A small image flow-matching model, trained from scratch: width 128, batches of 128.
Rows from block 4 of a small image flow-matching model, named by matrix and row number. Rows with one number belong to one neuron. Each number is 128 + 32 x the weight over its row's rms, rounded and kept within 0 to 255. All counts start at 0. Numbers have three digits each.
After each neuron's rows are labels from the 100 images, of 14976 (inputs lightly noised), where the neuron reaches its largest size: "strongest on" is what is common among them. Only what is clearly more common there than usual is listed. The data: patchworks of several textures. In brackets: how many of the 100.
# gate: MLP gate (model.blocks.4.mlp.gate.weight, 384x128), inputs 0-127
# fc1: MLP up (model.blocks.4.mlp.fc1.weight, 384x128), inputs 0-127
# fc2: MLP down (model.blocks.4.mlp.fc2.weight, 128x384, transposed), outputs 0-127

gate.33:124115142146120146120137150151078096122167130075130177157159039150104156088156103156167163088113139143104129097165158178113073159163160124087100142190076089126140093123139142146150114154166048114126077078088112079152111133150061088156157097081125126078097116087107130128088131100042167081104095104117094112105121113123138106073128167104156159120102129159101078123134079150086130152108
fc1.33:154103145189141094081055089165130202150164117201074191127141104110070150154124089066135165182089120147152085127130069086099168158152129125127135162133161110119097092157108180120123149156177145126131147083122160057132113096109083126128096102128154170143106096171114081156084114146096164155149162125089106139127138115106109061129118170202135106104125128125178095134115118121139157093122
fc2.33:147098110069100142140185158115127097099084112090141138116147142109142084109161166129150142116121142110111147171133128210156122175181136136087089125120134075130177213123105129114133070125089093126154124144115103114102110100162118125116132145080049136077090159044138205090128132084135122136101089089127109113125157140134147164098134139095150123104104182133029150181148075126150106175145
strongest on: green (98); purple (95)

gate.40:154132135120096156148111132112122068169119102090165161158168119146058154080152157145165119108134113107130152118142147145092116113126217152151186109116145121171174092164129180078148133137102131165119146091093153097170130135165119154165149146103141174106120122112113210141066143078177179073140117099123179113121116148118182084125145141150194093142093140111155054103186099129132154200162
fc1.40:123057153184138124187177111107091169149097132120173151167159154098085148154164107086156171115140103172183129098137137129166155171127152073103058070121145121097138154122079140116189164115146132105074143131164164089110078140092089131103132135102128118146119098095124174104151041108154092103145112181144089094089144111163113077110082111114130172151089122178166102115099148125060124144132
fc2.40:124119141098109137069085128115119152110176162153114087083116200103132090187080124107079134112129079125136113198118145131155226131181112097119172208142125125079106118057102128150126121151156119089161139162135145154127124097075155131123115119134136127127135142134153081112205172190082106173114132139188125136167097125146120191111151140146086133180147139108057103147105101150123103114090
strongest on: green (76)

gate.172:098117098107116096180124142112097145109064130183116147104116118139123112110144142130174154142116113148177092137165166134111071110137204119095157118121137200105088148156127099117150136167118063154119162139106176092118127173137149120179070118158135184060123123158103147142118115134148183185117150070115102166168106075136155166121167056086164147112165120155102079121141205144095087069150
fc1.172:114114092145127084114123117168109144117050140100142097146171136124201126180138104117080140133074116124106149146127114128162111112088108101097117130131226111106141142127119166041096099169173091121130133148122096145155138128102129165140085108170103134061105201158100135177097144115124147196099123126091114057102100071150113154140081161131160114188145125186164122172114153087091090130089
fc2.172:121133154172091173120128122096084129137188120105159159101124056116152110114126098131171141140143064067152169152134137087100137111147209087112145123158104142123157143210120042113142139113121116125131119131169093124181156082139139095104125048123132103158108125165044129101148103158107117174131118102177149202132172140109070110198119121080116169147113103116092118135112129089139155167140
strongest on: striped (29); wavy (27)

gate.311:139162077123174163111106098148197063105112115120118176122088124114140096172136092113150115091120141147157078152151153083148123119121102125175069129101142113131084183098127108152147104145122116125206133128109139153169121089140162078139129126105139127131084138111106131102108099086179112155242046173150057131100102145116052096132121137139156093119127163146149125099106121077155091201117
fc1.311:147113179112159120166146158150076197134153118155153140150147112154123136077088180167126136162110133145135168149083058108117143047102106196148130151222153150188116187085117173121126127110150117125105091116122110174134115161076193134155095152201142160118149130154154113148155114103140122124063170091132161139122122173150140167092100089146172134102137128127114063125102174144118165096099
fc2.311:171131126101167154117113143075182156109144146115096159145131146186090126149114090132160099128128103095106176161164143097112101151145104124177136115167118075128114130093039173079083140133082150142096133177106121102162062178098138193099107128110148173139145125113080177133110177199058176125098157103135136092144171141159124155096101158090156141122139093125148115069107136117158186065096
strongest on: striped (52); centre pattern: striped (31)

gate.287:165079147137156102135121159118136139148167103143155066101147114095122095194161108127147131143118152078175153154137137110076099150160143101123118123113140094184174190141163150197137108149128129134120113188175140130106168171178104171108057149133109127066134128151093162076133148153205107062137157150143162099099189081080094142126106146164153114097076176140110136167111150106165187095145
fc1.287:065101152137140136087113096116129149091116048154167143057130136073106110119081078133124161133127115133177145070128103124111109139124124112086111123057116109107095102119124155090164147094134186061093121100140133141163112133121099115134089069155143128139048103154106172083134127159104062120095151127121134138099140112074159106175138081141133043082094106114117083178108046110130115104156
fc2.287:129124133174201120122156211108160081126125183154105121191135101113101137127183198125098121143113173103142131128072162133081096118171144138142159170138108126130108146134147157173149085197067125143126147125137127096089130157162129096080066117106098118082110138165139095089089137122149195092182094135099135114099088084109054139111128149089166123096127131147054146160131166102119179159139
strongest on: green (79)

gate.271:166113070148105123142105150149109084144124090143144164199123162151187129129125122166164151143103092096121125133153145149132136118140114117133155124138163125151079138096136153071143107106170168099123124167110140102085137170123111130176095092186126178069159145199140114139062147159089172172048158103142152110106159110222168172135128090049155092096128154157111117100107204145116098100132
fc1.271:208122072131106112102122114136132090104149110095164085151044106094135141114134135152152134131126099126120109114125112043103140101100122155078117082142112090144121157089100136125114075076148183137087084174112155105076079152055122082104142106125136078194125136140096090140056139072106156125194097086101144144153101138168143134112140130120146070097084116116091107122103131146143188098073
fc2.271:086150129152156117169167096114062100149165126128193190102125138122174120143074098145143114137120061147135131153117148102068124090191165097130154143131109111146155114160162104127116140119132144133112152148157100122135126095157079156141058056070160162072123107190098142133122176165137130114099139174081112186144162100158126181161107086082206151109130098200086133143135149175163131115119
strongest on: striped (61); rings (43)

gate.265:132108124120122136095136095067136117077103136141126156125093162146178128102139099093119133168158134075100159112141148122132110074067059117135153118114149122176140093121074120140132206118053107154158179165207143105109056155193092071118131066128117136117093187129080164117091088121142140169146154103098106115136131083100154139095108109131094109109051123166173108158107096085148099120107
fc1.265:156106092146115117110138106094130145156098143141123154120115107150122042099164151137182113195129128070126157129111121142119089110190116138157173118094112155200155103138097155132107113125194051097161079100143099138102129039119101201086138110117147156135150183118133128122095160112139154186095130146098101154144153114174096141100135107101165132097110123127161129176165101104115051189200
fc2.265:080185163162171181079100089100128093116089106117144129121131094153130134114147154103062138128131192128133105131093064118053130179123100111180150085084120112115079148116146157085119174153131123140108093195099125143133150103192143089088183162085131140119175182158142129145109095126150125086091157167125070151152123138170154151150083093093144144096161183110168127159126094154106072088097
strongest on: striped (38); spiral (32); rings (27)